A small segmentation model, trained from scratch.
Data: trained on analogue clock faces, 195000 training examples, 11.8 epochs.
Rows from block 11 of the encoder of a small segmentation model, named by matrix and row number. Rows with one number belong to one neuron. Each number is 128 + 24 x the weight over its row's rms, rounded and kept within 0 to 255. All counts start at 0.
After each neuron's rows are labels from the 100 images, of 14848, where the neuron reaches its largest size: "lies over" is the class under the peak. Only what is clearly more common there than usual is listed. The data: analogue clock faces.
# gate: MLP gate (encoder.blocks.11.mlp.gate.weight, 512x192), inputs 128-191
# fc1: MLP up (encoder.blocks.11.mlp.fc1.weight, 512x192), inputs 128-191
# fc2: MLP down (encoder.blocks.11.mlp.fc2.weight, 192x512, transposed), outputs 128-191

gate.227 [145 117 126 147  97 163 112 151 106  98 145 190 125 138 133 152 134 106  90 115 125 155 142 170 124  98  94 112 118 113 108 121 144 107 133 111  99 158  99 143  81 132 128 114 106 159 158 127 111 118  90 102  86 114 120 131 149  94 120  86 145 141 148 168]
fc1.227 [120 153 124 127 160  91 134 100 138 153 110  91 114 106  91 113 119 128 169 142 157 144 114 107 136 150 128 120 145 177 145 107 130 160 120 147 150  92 142 121 133 167 148 126 160 115  78 152 132 123 147 187 162 120 144 127 150 137 116 153 116  96 100  82]
fc2.227 [108  83 132 106 169 133 106 174 158 119 134  98 139 137 139  88 133 110 150  86 115  76 140 142 114 153 120  79 116 147  90 137 147 131 112 119 151 177 110 148 149 104 105 145 105 143 137 185 137 119 113 133 146 100  79 179 132  69 147 138 139 123 126 174]
lies over: backdrop

gate.86 [126 120 127  73 154 124 115 119 111  99 141 161  97 120 115 106 143 133 148 123 114 126 149 121 106 142 166 177 120 136  93  83 129  83 135  96 132 117  88  72 128 104 127 117 120 161 152 129 100 127  91 146 128 123 139 114 132 119 149 125 128 119 130 122]
fc1.86 [110 156 108  80 161 122  81 137 122 104 157 157 108  99  87 109 132 118 136  91 124 139 147 139 120 141 133 165 103 139 121  92 136  72 134 112 148 123  96  78 119 127 124 118 136 159 157 151 103 122  99 139 133 115 106 110 158 127 126 152 144 120 143  97]
fc2.86 [134 111 141 149 132 105 152 172 174 132 114 127 134 128 107 108 120 161 117 140 150 110 114 150 152 148 119 117 150 100 162 147 127 135  92 112 126 149 121 122 141  66 123 132 115 127 141 160 116 133 109 130 113 151 125 105 118 151 119 116 147  66 129 110]
lies over: face

gate.81 [104  70 138 165 120 141 159 137 110 146  95 118 111 113 132 123 168  92 154 115 167 141 154 109 114 158 180 109 179 112 121 117 122 127 123 142 126  75 115  96 130 154  98 150 100 167 106 108 114 122 141 118 104 135  94  96 129 171 119 145 141 104 150 125]
fc1.81 [184 157 129 112 112 102  62  95 127 142 145 162 139 125 125 108 121 130 118 138 131 147 126  95 133 127 113 122  98 157 133 143 112 130  84 114 156 152 125 167 171 158 155 131 129  72 133 141 123 137  99 145 127  88 127 156 138  80 111  84 106 147 103 150]
fc2.81 [ 92 107 119 136 117 172 143 112 139 123  98 112 112 101 132 142 141  90 130  97 102 139 171 118 116 131 121  96 148 115 139 180  98 106 162 125 162 135 130 129 105 108 106 175 133 129 105  77 130  86 143 131 117 126 125 158 107 145 141 123 126  85 120 153]
lies over: face

gate.334 [126 139 148 185 152 133 119 101 141 105 153 102 130 153 164 129  98  96 111 145  91 131 162 116 125 135 163 153 119 108 163 129 134 130 143 131  91 131 134 116 182 140 141 130 143 140 138 105 160 124 158 132 112 126 169 165 123 133 130 155  85  90 135 119]
fc1.334 [109 145 128 131 121 105  90 113 115 108  38 133 140 109 135 180 147 108 152 125  73 136 131 156 115 127 119  86 134 144  98 127 135 148  99  95 133 146 111 133 140 127 145 128 140 100 126  80  73 120 157 163 135 115 100 127 125  97 152 116 121 100 155 105]
fc2.334 [160 104 151 104 127 143 136 101 166 161 110 165 108 128 165 129 148 123 125 142 163 125 111 138 167 115  92 158 169 119  98 157 132 135 165 120 119 116 114  81 132 111  86  86 138  91 130 124 135 122 120 136 128 107 128 146 138 105 115 140  98 178 140 133]
lies over: hour hand

gate.59 [136  96 136 105 130  88 140 113 117 121  95 106 141 140 124 125 207 117  91 116 147 162  91 167 110 167 127 122 157 146 140 131 163 120 135 132 101 130 148 132 144 195 115  76 111 139 127 135 101 136 145 171 115 146 171 128 123 137 121 138 141 101 126  89]
fc1.59 [147 112 159 120 145 151 136 157 168 139 138 106 102 141  90 121  94 118 109 126 152 182 142  77  96 140  72 151 122 145  98 133 153 146  87 112 151 134 133 123 132 124 132 118 100 156 110 109 122  93 133 160 107 135 151  97  79 148 117 102  65 128 138 133]
fc2.59 [102 147 135 131 149  90 118 100 119  98  75 156 155 129 148 145 121  85 123 148 131 129 141 123 128 118 136 141 121 100 150 121 122 156 126 116 128 127 124 116 153 153 105 120 156 134  95 125 147 112 149 114 110 106 175 116 123 136 125 135 119 137 121 138]
lies over: case

gate.159 [130 140 124 143 164 118 122 148 129 132 120 117 134  62 135  91 113 132 160  83 134 148 161 100 103  96 126 138 119 150 114 110 163 135 136 116 171 123  82 142  95 101 102 110 125 110 132 143 123 104 119 133 139 143 106 146 127 138 121 114  46  94 164 113]
fc1.159 [110 102 127 136 134 132 113  82 141 144 116 130 120 163 128 121 102 141 123  86 120 163 119 120 134 160 141 124 138 121 116 122 156 136 151  91 177  81  95 113 153 112 157 181  83 126 144 137 139 124  96 154 119 147 126 127 125  93 152 166 118 109  90 107]
fc2.159 [156  82 136 129 154  84 152 146 149 110 151  94 125 118 148  83 123  97 131 116 133 131  95 123 120 119 107  89 100 104 100 150 118 139 143 157 134  91 138 137 109 131 135 129 125 145 115 152 138 104 117 181 148 115 147 107 117 108 119  99  97 138 137  87]
lies over: hour hand

gate.240 [115 106 110 117 137 124 156 111 164 112  98 130 140 127 125 162 146 149  90 141 101 144  77 150 114 126 103 141 118 159 155 156 138 119 101 167 136 151 156  96 123 150 135 111 127 128 158 150 130 133 122 125 113 143 109  99 152 120 151 163 102 166 115 109]
fc1.240 [123 114 145 152 109  96 136  93 151 131 133 107 118  99 114 132 110 108 109 122 115 150  49 183 130 184  83 134 111 127 132 127 140 119 112 132 122  99 137 128 113 117 105 137  65 122 104 125 132 156 131 163 112 128 102 151 140 133 128 107  91 161 136 147]
fc2.240 [148 139 167 108 157 110 142 136 140 124 109 112 150 128 111 142 128 128 154  83 124 161 178  80 143  81  99 127 107 123 145 132  99 143 134 135 136 129  58 135 109 128 114 170 115 135 105 136 114 113 149 112 133 132 160 128 121 136 150 131 123 150 155 111]
lies over: case

gate.491 [143 146 117 128 102 126 139 136 141 110 123 140  99 136 143 133 129 116 166 137 106 117 126 120  89 132  83 127  88 161  83 136 149 161 142 113 144 109 146 127 134 191 124 112 164 117 144 115 134 115 174 108 148 128  81 103 127 113 116 119 157  89 131 175]
fc1.491 [128 151 106  89 149 120 116  77 124 144  75  82 111 135 134 150 134 108 163 140 112 147 129 129  99 110  60 151 113 109  90 133 131 134 115 128 140 136 140 130 163 142 139 131 124  97 118 130 148 133 120 140 139  87 145  98 145 122 134 154 167  97 133  98]
fc2.491 [104  86 127 136 133  84 128 143  97 104 139 158  99 123 112 125 138 118 131 130 130  96 150 100 107 142 156 135  95 142 156 141 125  94 156 156  97  94 143 146 135 155 164 146 146 150 157 173 105 155  84  98 143 170 100  32 149 154 115 180 140 112 121 120]
lies over: face

gate.122 [152 111 153 129 130 137 154 119 144 149  90 159 192 134 152 115 135 164 131 136 125 112 119 178 124 135 124 132 173  99 132 104 123 141  77  68  92 143 124 128 137 125 152 143 148 103 157 106 149 106 118 129 131 129 119 127 164 130 125 153 117 119 157 131]
fc1.122 [119 137 123 179 150 154 132 127 102 124 120 137 130 142 109 103 121 104 133 129 106 124 150 122 140 180 141 114 106 140 137 155 104 116 131 123 114 142 130 167 121 138 120 105 197 113 101 138 128  87 160  94 149 141 139 149 163 136 171  97 142 146 124 110]
fc2.122 [112 148 116 157 182 124 140 113 156 137 102 119 142 138 148 145 131 157 125  91  81 145 102 132 108 144 107 116 128  82 121  64 118 124 142 142 143 162 119 123 133 154 110 112 115 133 134 137 155 130 112 134 121  99 118 149 103 111 177 160 117 109 139 107]
lies over: face

gate.502 [105 163 134 173 164 112 115 138 149 137 171 126  83 119 141 191 145 109 160 156 122  52 134 124 131  95  78 129  94  94 148 113 117 163 118 138 141 137 109 128  83 152 126 125 153 160 159 102 133 121 108 137 103 149 147 154 135 157 160 139 131 125 124  97]
fc1.502 [133 101 127  96 111 131 167 124 110 122  94 118 153 114 155  87 111 141 104 105 132 171 134 136 118 148 163 124 149 163  95 142 131 115 149 126 125 124 140 110 142 118 150 113 128 133 126 152 148 142 141 113 154  97  99 132 104 122 109 114 140 114 101 156]
fc2.502 [123  83  91 126 105 144 123 128 116 140 112 125 184 168  96 115 106 149 166 116 103 140 104 154 173 123  98 176 114 104 110 133 127 145 130 136 100 128 134 136 129 152 136 144 124 123 111 122 132 134  74 131 126 120  97 167 146  99 119 140 118 113  87 171]
lies over: case

gate.455 [178  90 129 127  74 119 163 136 118 134 118 103 127 161 127 177 100 101  76 125 132 113 117 110 128 118 131 140 125 148 165 129 103 134 165 119 118 105  79 141 138 138 118 145 131 163 175 156 132 110 132 132 106 102 136 150 126 133 151 114 112 141 112 149]
fc1.455 [168 123 115 149 124  90 147 108 100 156 127 123 116 128  98 146 117 135 106 147 132 149 111 141 149 125 120 141 146 112 150 113  99 136 157  93  97 131  88 152 134 144  95  98 112 115 151 132 142  89 133 168 114 102 153 144 135  71 156  92 130 144 122 191]
fc2.455 [138 107 111 144 200 147 104 137 148 100 174 165 129 155 109 122 104 120 153 164 137 139 100 156  87 137 165 143 103 123 153 120 124 158 145 110 125 138 112  99 118 118 111 123 110 131 144 135 142 139 115 109 158 168 107  93 147 147 110 125 160  86 152 108]
lies over: hour hand

gate.52 [152 126 114 161 151 116 144  92 138 144 153 117 122 131 152 168 177 112  92 154 122 164 139 115 135 137  84 112 153 129 120  91 169  72 146 119 145 130 120 156 134 169 138 122 149 126 150 187 134 124 180 145 148 103 149 166 131 153 122 134 151 137 128 121]
fc1.52 [170 149 114 154 128  88 155 107 127 165 147 135 148 130 163 148 170  85 134 129 158 144 111  98 124 130 137 113 133 145  96  88 150  96 150  85 114 123 112 172 130 141 166  96 138  97 124 135 134 120 187 130 126 142 176 130 153 123 169 108 137 120 135 145]
fc2.52 [115 131 145 173 131 117 124  88 112 131 148 133 132  98 158 194 149 117 191 125  99 125 135 136 151 144 126 137 113 152 184 167 158  87 126 142 116 133  96 128 139 120 182 136 168 135 125  88 137 132 143 132 143 120 117 141 115 122  97 118 113 122 113 114]
lies over: hour hand

gate.106 [ 92 114 159 140 148 108  92  96 124 183 137 109 115 134 152 152 138  99 123 142 138 124 130 123 163  88  92 120 151 138 106 140 130  96 132 147 104 133 139  89 170 143 117 142 114 131 174 167 121 128 140 171 119 139 148 136 148 154 127 175 131 158  88 146]
fc1.106 [161 127 115 108  81 104  96 108 132 147 120 100 103 167 104 107 147 125 112 100 116 130  93 155 102 140  90 105 143 162 123 151 144 109 121 123 113 138 123 135 107 145 164 124 122 129 172 109 128 125 118 160 155 120 141 111 109 116 125 124 126 166 119 133]
fc2.106 [156 101 120 161 113  90 143 140  63 154 120 137 144  63 124 111 134 108 159  88 172 135 148  98 145 160 151 126  95 125 102 146 106 145 105 113 131 168 140 150 127 130 130 106 117 125 123 112 111 159 120 124 139 135 123 147 141 141  98 122 148 151 124 140]
lies over: hour hand

gate.349 [123  75 142  98 145  98 192 159 124 108 150 153 120 157 154 156  80 150 130 152  96 118  96 158  95 159 131 101 132 121 116 138 167 168  87 102 126 154 146 141 142 117 124 117 125 114 129 140 119 145 148 116  99 117 114 125 132 127 177 151 132 114 138 161]
fc1.349 [ 90 104  92 125 127 129 112 101 147 151 125 100 124 113 130 105 151 105 154  92 131 185 128 153 135  85 130  88 121 137 125 189 149 163 103 146 132  95 114 138 125 103 137 100 158 136 136 123 134 124 150 115 174 137 122 130  98 136 133  91 147 151 163 151]
fc2.349 [ 74 149 127 110  86 131 109 139  91 162 148 111 191 114 132 134  89  98 136 102 179 141 154 165 138 157 134 136 133 140  99 134  95 114 121 129 117 112 111 155 134 136 148  96 107 100 147 118 104 123 154 153  90 167 126 100 117 133 112  82 160  76 146 133]
lies over: face

gate.468 [153 116 100 123 148 105  95 150 141 115 125 133 110 158 155 129 137 115 132 148 103 110 107 131 101 149 126 125  92 124 166  84 104 114 152 154 112  99 146 113 100 123  97 143 114 167 134 127 113 158 152 133 177 116 140 139  80 104 128 109 195 126 113  96]
fc1.468 [119 100  99 140 113 139 120 176 131 126  92 129 141 179 167 179 141 151 138 130 117 142 148 136 100 178 150 133 131 113 147 110 100  97 160 176 114 104 139 119 122 142 145 122 139 151 139 128 125 137 145 136 141 138 171 147 131 128 126 112 168 143 107  93]
fc2.468 [ 86 142 112 118 118 168 127 124 142 111 125 170 119  90 133 124 153 128 117 108 138 132 134 112 131 104 118 155 145 115  94 115 137 132  91  89 107 153 129 158 154 140 133 147  70 120 126 186 149  79 141 126 102 202 159  95 161 106 133  95 115  88 151 129]
lies over: case

gate.278 [119 112 163  99 118  98 112 114 116 140 116 147 162 121 153 122 131 105 128 137 138 122 136 123 136 144 121 111 119 148 114 134 109 102 137 166 152 129 140 121 194 126 135 161 135 135 130 148 150 117 124 141 142 130 124 172 111 139  89 139 125 147 116 121]
fc1.278 [113  79 125 107  87 145 121 144 125 118 106 140 112 133 126 126 112  88 150  78 124 118 117 141 101 151 107 123 140 138  99 152 105  94 123 132 136 176 137 148 138 163 125 146 167 142 130 139 154 112 140 116 169 141  99 128 130 134 128 128 149 155 144 174]
fc2.278 [110 146 124 117 108  74 153 175  94 131  97 155 154 124 154 128 125 137  97 133 123 129  67 103 191  98 141  92 128 139 123 116 100 126 124 130 105 137 128 147  69 144 193 108 153 125 181 159 157 131 120  97  65 125 106 105 106  72 104 145 114 114 117 130]
lies over: hour hand

gate.248 [153 115 154 154 137 125 150 124 128 182 156 102 130 144 140 134  88  90 150 150 144 124 108 147 113 122 122 147  79 104 115 123 131 139 126 103 144 143 113 112 114 123 156 133 111 161 118 131 151 135  86 148 132 109  67 163 140 128 117 123  99 156 172  86]
fc1.248 [137 129 144 144 117 150 156 104 147 170 142  95 136 141 131 111  94  91 125 163 148  97  86 177 131 153 114 131  96 120 118 142 122 138 126 117 120 124 126  93 123 154 141 122  83 155  88 131 136 124  78 155 131 100 111 147 121 137 118 105  89 176 158 104]
fc2.248 [139 117  92 146  84 162 185 102 135 106 119 141 125 165 105 137 142  96 136  94  74 127 135 133 150 128  71 125 113 122 154 117 119 146 165 123 142 116 126 128 101 143 114 124 110 162 131 123 137 129 131 147 141 115 122 158 114 103 111 111 116 149 118 111]
lies over: case

gate.90 [112  98 144  85 116 119  97 152 127 106 148 111 177 117 129 138 119 142 133 159 135 148 110  95 131 166 162 129 109 144 158 138 113 136 131  99 122 125 136 168 129 161 169 110 120 112 114 168 154 128  89 103 130 144 127 126 119 135  99 166 132 129 138 116]
fc1.90 [120 126 190  90 130 141 102 144 131  65 129 130 118 117 139 139 151 130  99 126 156 130 122 103 128 142 141 181 110 152 148 128 109 142 137 144 122 134  79 127  80 148 159 108 101 122 149 179 123  93 137 119 116 162 101 128 111 127 137 166  93 120 153  80]
fc2.90 [105 133 144 162  82 127 175 132 109 117 126 148 121 122 126 119 107 153 123 148 113 122 145  87 148 138 129  50 153 114 108 131 105 122 139 124 138 124 182 117 173 122 136 122 135 154 134 105 162 128 130 125 114 127 136 131 107 165 121 109 106 130 119 155]
lies over: face

gate.268 [125 134 119  96 110  85 162 123 119 145 163  78 116 108 115 145 155 117  96 126  96  88 126 121 137 148  97 130 122 117 111 121  69 110 185 118 151 131 112 138 104 121 147  79 101  98 122 159 125  87 106 118 115 103 158 159 106 136 160 131 181 110 146 143]
fc1.268 [145 105 134 107  92 107 129  83 114 143 146 130 110 121 105 132 161 125 114 122 125 125 144 132 154 122 101 123 119 180 115 137  97  94 187 105 131 130 108 124 151 108 169  91  56  88 166 184  97 123 106 111 106 154 136 138 135 135  88 136 126 118 112 130]
fc2.268 [103 135 128 132 142 164 138 137 136  68 150 131 105 113 146 140 181 105  86  92 138 161  83  86 137 124 137 137 136 116 115 109 143 109  72 135 152 144 137 152 134 129 166 136 114 172 102 170 131 124 151  97  95 132 126  93 127 135 127 125  90 121  95 103]
lies over: hour hand

gate.257 [129 122  97 131 144 123 157 125 103 107  76  94 121 122 132 166 123 124 152 156 124 139  87 117 109 197 123 122 159 125  94 143 137 139 133 178 126 133 115  97 130 125 171 145 102 119 173 119 139  97 119 167 130 111 182 131 185  94 141 147 103 163 119 161]
fc1.257 [134 149 135 120 114 111 152 138 107 123 119 142 105 166 108 141 116 103 172 112 133 118 105 152 129 149 121 114 137  81 118 142 169 156 128 179 170 124 127 109 125 105 155 161 163 118 190 117 175 123 123 140 154 129 160 142 188 141 122 159 121 145 159 160]
fc2.257 [107 109 122  87 150  91 119 141 114 139 132  92 106 147 138 128 126 119 137 184  95 111 147 133 167 128 130 144 108 152 166 152 129  98 124 119 117 164 137 134 165 180 103 149 159 107 100 117  88 129 120 164 122 129 146 106 139  95 117 117 143 129  98 143]
lies over: case

gate.183 [116 124 108 141 169 189 106 161  90 143 129  94 140  96 102  69 103  93 147 119 148 149  70 132 108 149 149  76 134 116 134 101 106 104 122  90 124 127 146 144 115 102 139 156 172  99 120  63 133 147 156 121 128 119 191 113 152 151 126  99  64 140  96 157]
fc1.183 [ 95 142 104 137 125 150 117 136 108 153  88  87 113 105 116 163 101  93 128 154 136  86 138 116 134 121 102  99 125 125 100 132  75 110 112 118 113 130 132 106 160  82 114 137 158 154 127 100 137 152 155 123 123 101 142 113 141 145 155 108 124 138 103 167]
fc2.183 [162 186 134 137 130  93 127  91 146 133 121 132 114 153 101 181 121 120  99 111 111  94 114 129 169  85 141 103 115 141 144 148 150 102 122 158 161 116 111 158 110 173 144 125 116 149 145 176  93  68 132  91 148 140 146 106 123 103  84 108 176 122 132 166]
lies over: backdrop

gate.204 [107 145  98 154 154 203 124 145  82  99 125  70 148 119 139 176 125 117  72 137 143  77 105 107 145 153 108 129 122 145 129 155  95 159 156 113  90 118 153 117 103 141 139  85  91 121 128 131 142 153 105 112 120  96 142 116 108 115 137 122 112 121 159  79]
fc1.204 [118 109 139 130  95  97 128  89 133 105 169 181 141  98 116  90 123 146 168 143 108 133 172 163 126 115 171 118 165 115  89 125 151 135  80 129 115 164 102 177 145 128 104 184 150 150 164 116 148 132 146 114 114 145 168 135 180 106 123 125 137 125 123 144]
fc2.204 [115 139 137 155 131 178  98 127 159 111 129 125  96 159 173 142 152 120 101 145 128 114 150 126 149 168 144 127 169 160  94  85 106 122  75 121 107 174 133 157 153 124 145 161 120 102 147 159 102 119 124 153  80 138 117 165 114 127 132 124 125  60 137 101]
lies over: case

gate.190 [106 103 142 142 131 134  93 176 114 122 163 131 116 118 151 121 105 137 150 115  82 191  76 152  92 121 115 151  96  81 161 134 104 130 113 117 113 135 100 154 135 153 126 124 126 159 144  71 115 117  97  96 156 113 160 111 203 155 102 192 120  81 132 145]
fc1.190 [130 110 132 144 118  88 127 147 143 127 122 131 124 102 170  76 143 127 150  72 107 153  97 154 119 141 123 131 143 156 119 130 101 145 157 151 119 117 133 161 165 132 133 125 123 109 148 116 112 132 116  64 166  87 152 110 174 161 101 150 129  94 116 169]
fc2.190 [163 127 151  96 133 133 161 108 122 136  81 114  94 125  98  97 135 124 184 135 131 103 113 106 152  91 115 139 119 145 122 138 178 131 173 134 139 156 138 116 118 124 145  96 142 145 116 131 138  95 139  97  92 130 104 128 128 125 164 155 152 102 115 166]
lies over: backdrop

gate.113 [124 155 144 175 115 129 106 116 154  97 139 146 134 141 111 122 150 149 168 134 114 141 172 117 131 176 142 150 109 125  75 136 143 117 108 161  73 123  89 108 138 129  73 111 107 184 125 154 122 132 118 128 143 173 141 126 118 175 105 197 128  84  85 121]
fc1.113 [109  95 121 109 101 140  87  92 129 116 152 171 147 153  91 124 127 138 127 113 122 182 117 144 131 154 122 112  91 126 124 168 100 101 101 125 167 155 159 109 134 156  97 159 144 159 121  77 161 145 147 120 153  98 131 128 144 150 152 164 144 126 104 144]
fc2.113 [127 117 121 119 147 130 139 111  98 124 106 129 119  83 121 170  95 131 150  96 160  87  95 132 145 119 111 161 155 156 163 124 132 129 164 106 169 167 153 137 105 109 128 116 140 116 161 118 129 113 139 159 150 147 119 136 143  88 110 117 113 126 147 126]
lies over: face

gate.505 [149 138 142 132 128 134 125 108 159 100 158 120 133 103 117  92 147 113 127 118 122 112 113 178 103 126 137 107 141 122 173 129 157 156 128 142 116 102 123 133 135 174 146  98 148  99 137 111 144 115 124  96 155  99 127 135 119 116 171 159 120 141 111  73]
fc1.505 [151  99 138 141 126 112 153 118  99 143 143 153 144  96 148 158 129 105  86 107 115 120 167 131 157 110 124  74 151 134  97 154 132  65 132 150 122 155 122 119 111 156 111 148 130 113 111 142 119 103 139 183  63 142 126 158  96 133 149  82 108 133 116 137]
fc2.505 [ 90 104 130 151 148 110 126 146  77 108 144  98 115 131 143 124 113  86 136 144 111 127  97 161 119 159 155 131 149 102 132 129 132 163  99 101 132 124 121 131 118 106 132 143 118 130 130 110 130 128 122 123 139 135 121 183 157 114 130 162 113 144 166 150]
lies over: case

gate.497 [ 83 163 163 144 150 160  92 132 115 112 145 108 159 146 111 139 124 113 145 112 103 135 101 135 152 163 111  87  99 132 146 107 121 145 125  91 161 142  93 119 163 111  93 176 130  86 143 137 111 165 143  83 148 135 139 129 154 106 171 147 119 190 142  88]
fc1.497 [111 160  95 147 100 163  95 116 142 159 134 123 131 135 110 152 113 124 112 152 140 101 116 154 142 130  97 162 117 110 140 119 141 119 138 112 152 158 126  80 129 155  78  97 127 121 131 105 128 133 138 142 133 114 121  98 165 104 178 145 123 120 124 174]
fc2.497 [ 77 134 162 113 116 140  93 137 141  78  92 102  94 134 138  90 125 141 161 132 148 118  64 141 145  95 126 148 124 106 145 143 125 135 154  97 132 130 134  74 180 134 113 122 142 121 131 107 121 150 151 158 138 130 140 122 194 128 132 103 163 100 155 124]
lies over: backdrop

gate.489 [132 114 127 136 145 109 128 116 120 124 164 118 100 115 148 110 159 148  98 105 131 106 169  72 160  84 132 150 101 155 138 140 119  76 138 120 151 136 189 143 152 153 156 147 147 146 107 132 143 140 109 105 117 163 132 123 128 150 117 159 146 124  77 158]
fc1.489 [148  91 104  82 112  89 124 101 133 131  84 124 152 141 121 141  91 116 163 103 144 128 113 143 109 134 152 136 142 140  97 118 165 139 133 119 131 153  68 133 156 131 145 111 159  87 196 124 123 123 140 138 134 126 122 105 137 101  95 108 114 137 101 116]
fc2.489 [120 147 164 129 108 110 124 122  88 116 123 124 126  96 144 140 123 143 118 154 124 137 102 142 117 128 171 156 165 135 145  70 136 110 150 125 124 131 141 176 136 123 126 106 130 130 108 166 137  90 127 109 144 170 149 204 145 102 110 173 160 137  96 154]
lies over: hour hand; minute hand

gate.375 [153 125 128 176 160  73 151 133 128 124 106 131 105 114 112 150 133 129 143 116 100 122 122 181 114 152 100 103 131  95  84 126 149 135  92 121 114 125  93 127 102 158 123 119 113 124 143 106 175 102 116 125 120 131 148 127 124  96 136 144  74 138 139  90]
fc1.375 [154 132 172 126 147 111 127 123  83  97 113 115 115 120  94 168 175 154 123 111 126 122 134 135 104  88 118  91 148  76 114 126 119 128  95 113  81 113  84  94 105 151 118 120 127 105 145 101 154 109 119 145 155 126 135 100 142 115 146 139  88 125 109  89]
fc2.375 [105 108 151  89 106 149 120 154 129 149 157 140 171 149  86 165 111 156 132 135  98 137 124 130  96 111 141  99 126 133 110  79 116 122 139 101 116 142 123 140 136 137 165 169 143 124 141  86  92 149  87 170 111 165 168 158 154 139 105 153 166 131 140 137]
lies over: case

gate.399 [120 113 116 132 116 121  97 147 175 150 122 107 135 144 143 158 157 124 125 157 163 146 159  79 114 107 156 163 135 130 123 109 124 141 119 138 133 135 120 109 107 115 137 162 164 119 127 208 140 116 120 135 115 135 131 130 147 134 114 118 104 153 110  74]
fc1.399 [148 135 135 131 162  74 155 149  87 181 150 118 105 105 126 149 154 150 138 124 111 133 128 136 139 151 115 102  72 109 124 132 124 120 147 191 176 102 128 169 164 175 120 140 131 112 109 162 112 124 174 140 101 126 132 144 109 107 119 116 146 113 159 118]
fc2.399 [137 101 165 121 121 108 159 141 139 116 144 116 125 140  91 107 132 129 118 143 133 158 147 145 147  98 113 124 132 124 128 123 130  89 110 115 138  82 172 144 136 176 137 121 138 116 173 123 121 127 129 134 158 134 130 188  71  94 155 116  95 144 114 113]
lies over: case

gate.333 [178 145 118 115 116 111 145 118 100 125 127 127  93 125 139 116 126  89 117 130 118 120 141 150 106  96 137 114 159 107 140 128 155 207 162 114 153 136 163 102 153 136 110 106 139 120  91 135 130 139  67 122 143 150 116 123 109 166 131 131 136 107 117 150]
fc1.333 [110  91 131 135 175 102 143 136 124 114 123 103 149 120 127  90  86 131 134 159 112 137 138 127 122 146 121 130 141 139 127 124 141 186 121 165 130 120 156 137 142 103  95 114  61 153 116 116 165 109 144 123 149 180 140 134 142 144 145 110 131 132 110 160]
fc2.333 [131 151 155 106 153 143 132 172  96 150 120 161 116 151 122 149 111 108  94 167 137 122 151 151 110 114 142 143 118 145 118 142 143 106 110 155  91 105 128  98 134 137 182 126 122 132 133  92 162 122 103 150 128 107 113  81 132  71 111 156 138 112 161 118]
lies over: backdrop

gate.85 [175 122 118 117 113 103 141 118 108 154 102 141 156 146 124 179 149 121 123 136 151 129  94  81 145 155  86 118 170 124 133 151 120 163  67 142 122 132  81 151 113 139 123 105 103 109 114 158 121 161 177 130 134 117 141 144  97 142 157 163  72 106 137 136]
fc1.85 [ 67 131 123 133 134 112 123 133 175 140 143 117 127 127 138  96  96  89 133 133 130 115 175 144 130 101 127 131 134 150 121 103 139 133 132 135 171 104 142  85 140 113 126 150 173 154 121  80 103 110  92 118 135 116 143 146 166  98 116 104 158 129 117 156]
fc2.85 [128 149 104  92 126 176 105  91 135 161 120 138 108 118  61 109 126 134 121 122 119 112 126 154  86 151 155 157 149 127 126 129 103 131 149 131 120 110 146 124 113 133 125 149 123 138 134  96 134 174 144 168 128 148 110 133 122 105 138 143  87  92 151 157]
lies over: case

gate.412 [167 113 135 120 139 147 169 128  97 121 126 131 122 130 101 128 142 131 127 120 109 134 166  85 139 149 150 112 189 164 128 178 144 139 126  96 162 106 140  93 141 127 171 123 135 130 110 117 135 140 141 121 140 149 153  87 155  96  93 103 129 110 150 129]
fc1.412 [162 135 144 103 114 149 163 106  92 156 111 124 116 138  92 141 144 141 127 103 106 129 148 116 121 155 156 106 150 138 127 167 166 137 142  93 167 125 129 113 122 100 183 114 130 136 116 123 137  97 135 114 114 150 123 104 162 103  80  83 127 102 140 136]
fc2.412 [134  86 148 103 153 124 114 100 138 132 123 137 101 147  93  97 154 112 147 100 131 135 138 124 129 111 108 125  75 123 125 157 124 145 115 182 127 120 117 104 147 154 110 134 111 143 130 120 165 139  98 152 111 136 130 160  79 106 118 117 114 104 124 149]
lies over: backdrop